config = dict(
    channel_attention='se',
    init='xavier_uniform',
    grad_clip=1.0,
    lr_schedule='step',
    weight_decay=0.2,
)
Rows from block 7 of a small image denoising model, named by matrix and row number. Rows with one number belong to one channel. Each number is 128 + 24 x the weight over its row's rms, rounded and kept within 0 to 255. All counts start at 0. After the name is the row's rms in percent of the matrix's.
After each channel's rows are labels from the 100 images, of 14976, where the channel reaches its highest value: "patch colour" is the nearest of a few named colours to the mean colour under the peak. Only what is clearly more common there than usual is listed. The data: numbers of one to four digits printed on busy colour backdrops.
# convs0: first 3x3 conv (model.mid.1.convs.0.weight, 192x192x3x3, standardized in use, each kernel summed), inputs 0-63
# convs1: second 3x3 conv (model.mid.1.convs.1.weight, 192x192x3x3, standardized in use, transposed, each kernel summed), outputs 0-63

convs0.169 112 [120 154 129 102 139 136 129 175 142 134 134 126  91 170 108 139 122 129 127  73  93  86  85 130  81 125 119 153 185 118 138 123 102 119 153  91 123 105 153  88  97 128 142 139 133 130 126 115 154  88 148  91 163 105 162 145 143  93  98 124  79 163  89  91]
convs1.169 111 [146 141 139 107 100 129 128  96 133 179  56 166 147 117 150 140 155 157 101 134 145 139 135 119 164 110 114 139 139 131 118 123 141 121  91 149 117 125 166 138 123 118 128 128 114 111 131 128 124 125 155 111 100 102 152 120 109 107 129 176 160 129 123 110]
patch colour: pink; purple

convs0.120 109 [147 113 106 112 113 120 130 145 127 157 117 146 123 126 129 186 122 144 163 139 125 112 124 128 106 101 120 115  90 119  64 114  80 101 184 154 110 100 106 135  93 102 119  88 132 105 105 114  86  71 110 136 139 137 150  92 140 124  91 123  42 136 133  76]
convs1.120 176 [112 127 154 119 148  64 123 141 135  85 147  77 115 130 140 106 150 144 189 107 174 157 119 132 134 140 123 192 126  98 135 132 121 151 114 123 143  91 110 151 191 125 167 115 135 135 152 120 121 111 104  86 130 130 160 123 141 120  95 136 156 182 130 161]
patch colour: cyan

convs0.70 119 [123  87 120 135 150 101  78 126 124 138 101 108 145 120  95 133 137  95 121  93 118 101 122  93 123 145 108 119 113 106 109 109  95  71 118  88 100 104 134 115 109 140 113 123 100 129 129  73 169 105 121  94 152 123 100  60 122  97 149  91 102 126 154 150]
convs1.70 101 [108 124 137 130 135 151 159 156 168 100 120 154 132 157 114 144 154 144 134 131 111 145 110 105 128 133  96 121 152  94 138 128 214 174 105 132 156 152 130 140 130 109 142 144 128 142 122 128 146 164 104 151 121 129 132 157 145 118 113 141 154 114 119  61]
patch colour: white

convs0.146 166 [113 152 141 129  97 120 119 148 124 136 100 125 109 129 113 107  90 119 122  98 124  90 119  93 138 131 187 170 179 135 133 157 136 147 169 187 145 129 169 140 166 162 165 162 147 153 129 153 165  92 141  41 127 126 117 124 135 108 132 121 121 139 121  91]
convs1.146 164 [185 110 132 137 106 127 135 114 132 157 128 105 127 117 132 177 137 128  76 158 122 127 122 133 159 129 113  72 110 149 148 144 128 139  46 110 137 101 150 116 104 116 173 121  84 106 124 107 101 138 155 125 137 122 117 124 113 156 145 144 140 155 119 174]
patch colour: pink

convs0.142 074 [159 128 156 109 143 138  54 125 111 173 156 109 160 127 119 121 142 153 145 158 129 151  87 101 160 145 109 124 120 133 136 147 146 154 111 136 142 133 131 154 120 141 169 110 152 173 136 148 174 178 138 151 142 116 177 140 111 152 101 149 112 115 123 113]
convs1.142 074 [125 151 101  98 148  73 127 120 104 120 116 165 118 119 100 104 107 121 110 122 113 147 124 147 114 107 134 115 107 121 133 139 115 116 154 144 141 126 108 151 170 114  91 154 138 142  95 129  87  78 134 113 115 117 146  98 105 151 119 124  99 169 115 150]
patch colour: pink

convs0.19 115 [131 136  92 118 127 104 111 123 141 149 124 155 133 124 121 173 110 151 178 103 129 134 122  74 130  85 121 121 133 177 122 160 105 112 118 171 104 135 105 112 110 114 108 118 102 113 149 129  99  97 161 158 153  95 186 131 129 120  85 135  66 130 143  79]
convs1.19 123 [ 99 127 108 101 143  88 142 142 129  51 132  98 114 124 133  99 156 127 140 100 111 151  96 142 107 134 112 134 101  81 163 143 141 185 130  78 150 102 141 143 171 117 121 138 133 159  89 107  93 100  86 101 113 124 144 119  99 155  97 110 128 168 136 157]
patch colour: grey

convs0.44 090 [147 148 110 139 105 122 132 112 134 176  93 133 128 128 150 107 111 161 123 149 126 130 104 127 103 118 141  97 111 108 114 156 152  99 120 134 103 119  99 141 114 127 162 125 114 129 165 125 152 135 127 144 135 177 149 139 142  96 135 117 136 160 133 136]
convs1.44 083 [ 84 101 145 129 117 128 144 156 133 110  91  92 123 127  79 147 111 130 106 161 111  88 133 118  71 168 121 125 109 155 112 158  93 100 153 142 172 160  96 145 113 143 157 120  95 187 142 153 131  89 125 144 152 144 116 114 139 151 148 152 115 142 145 122]
patch colour: brown

convs0.20 104 [143 119 134  97 151  73 135 129 124  95  89 128 117 115 126 109 127 137 141 127 157 136 153 142 106 100 141 132 136 132 120 146 140 137 114 136 130 163 116 123 109 116 133 104 149  78  88  86 104 131 116 159  96 110 122 156 136 103 109 146 145 154 149 132]
convs1.20 070 [ 80 155 138 129 166 170  98 152 151 107 141 174 164 123 153 135  90 129 129 115 133 151 150 132 113 152  87 115  96 143 130 123 113 167 139  90 107 130 159 146 153 133 119 108 165 188 156 171 118 138 140 136 148 124 129 144  89 128 109 127 133 110 130 134]
patch colour: black

convs0.65 127 [137 165 135 157 149 138 159 153 130 166 120 170 141 168 130 169 110 178 180 135 163 157 171 156  93 113 136 108 115 115 123 133 113 122 200 113 115 115 155 119 131 162 150 110 132 132 127 142 112 115 146 106 184 126 113 122 124 104 130 162 120 135 119 120]
convs1.65 175 [182 135 128 125 157 167 119 142 147 129 166 140 129 129 125 159 126 102 105 146  64 124 145 139 149 141 112  85 155 120 152 129 139 169  81 131 151 111 132 106 115 137 172 129 114 114 100 122 141 151 160 173 161 140 113 138 159 157 125 147 135 137 149 101]
patch colour: black

convs0.114 080 [113 143 153 109 145 119 143 117 170  89  76  88 153  86 109 144 104 109 119  88 134 151 116 108 121 126 129 114 161 113 133 103 123 128 119  95  80 157 117 118  99 133 113 138 186 112 123  88 120 124 114 133 118  74  82 136 124  93 124  99 104  90 117 165]
convs1.114 057 [138 123 127 145 175  92 148 139 127 164 166 131 129 100 155 101 142 123 166 118 119 147  91 123 128 149  92 144 124 157 142 129 118 110 137 103 169 142 129 189 143 104 112 147 159 135 113 120 160 158 159 143 135 121 125 120 140 131 153 128 108 164 162 156]
patch colour: grey

convs0.36 105 [147 145  98 143 155 109 133 163 101 159 121 147 111 184 145 125 140 135 134 106 113 137 157 175 130 160 166 119 157 153 130 129 152 100 141 125 109 148 156 112 137 166 122 174 111 115 119 128 103 160 120  73 141 122 122 110 129  67 161 169 124 137  97 171]
convs1.36 109 [118 113 163  96 116 154 130 129 156 109 153 161 121  83  87 147 105 141  95 153 135 104 148 111  88 132 142 146 126  95  82 112 120 130 128 139 105 103 114 137 143 134 119  74 105 152 115 173 134  79 130 107 126 136 108 138  94 132  77 132 143  97 148  78]
patch colour: black

convs0.59 086 [116 156 135 114 136  99 114 131 111 133 127 107 109 137 161 127 146 150 139 123 170 138 193 100 106 113 144 170 142 122 130 140 117  84 130 160 128 105 114 104 127 150 119 125 141 158 117 130 148 111 139 121 145 159 124 150  93  80 103 134 147 120 135 129]
convs1.59 075 [113 127 139 159 162 139  75 148 168 144 117 112 124  68  73 124 117 138 128 109 122 132  99 132 148 122  92 155 110 113 150 124 138 123 162 129 133 131 110 176 124 135 126 135 139 154  96  91 134 134 120 118 115 104 163 155  86 164  67 121 143 141 138 124]
patch colour: grey

convs0.41 108 [134 115 132 107 137 103 145 121 139 125 116 130  93 113 142 120 118 170 117 119 124 144 127 127  97  96 163 121 123 114 144 117 134 145 140 118 141 121  82 153 105 138 123 129 112 157 124 127 103 139 128 131 124 139 144 152 129 138 139 107 126 127 119 152]
convs1.41 070 [ 95 127 145 151 100 180 127 123 133 144 141 102 157 169 119 159 110 113 149 143 109  87 133 109 129 134 114 111 131 177 139 151  79 153 131 135 116 145 102 117 154 132 148 102 161 110 141 147 139 123 133 152 127 111 118 110 150 163 161 137 150 115 146 143]
patch colour: brown

convs0.160 076 [106 105 126 148 118 141 177 106  75 125  74 151 127 153 105 146 138 124 127 132 127 112  57 112 130 196 122 105 141 126 127 115 140 166 127 101 146  97 117 142 160 139  97 114 122 104 117  99 159 204 150 119 158  75 115 132 131 133 132 155 129 138 178 129]
convs1.160 050 [128 127 109 140 140 119 164 157 127 149 161 112 124 152 153 119 148 149 151 170 115 189 113 127 107  51 145 125 138 130 126  83 121 126  98 176 136 125 147 120 109 117 113 143 104 137 168  93 136 115 108 177 138 163  95 138 148 173 146 156 114 135 123  92]
patch colour: white

convs0.16 111 [141 135 123 106 143 100 145 138 115 136  90 103 118 146 141 130 138 180 136 129 110 128 108 138 141 123 134 193 134 106 150 132 124 120 134 139 123 132 138 160 137 161 177 110 140 141 118 152  95 169 153 103 108 132  92 131 112 134 125 181 125 145  97 102]
convs1.16 109 [150 134 154 102 171  80 141 159 138 156 133 158 137  97 131 129 102 110 103 136 135 145 151 126 133 128 126 141  82 141 126 113 135 121 127 146 114  91 133 114 153 146 134 132 116 119 106 152 135  91 153 131 146 122 134 166  79 126 107 132  95 126 107 124]
patch colour: pink; white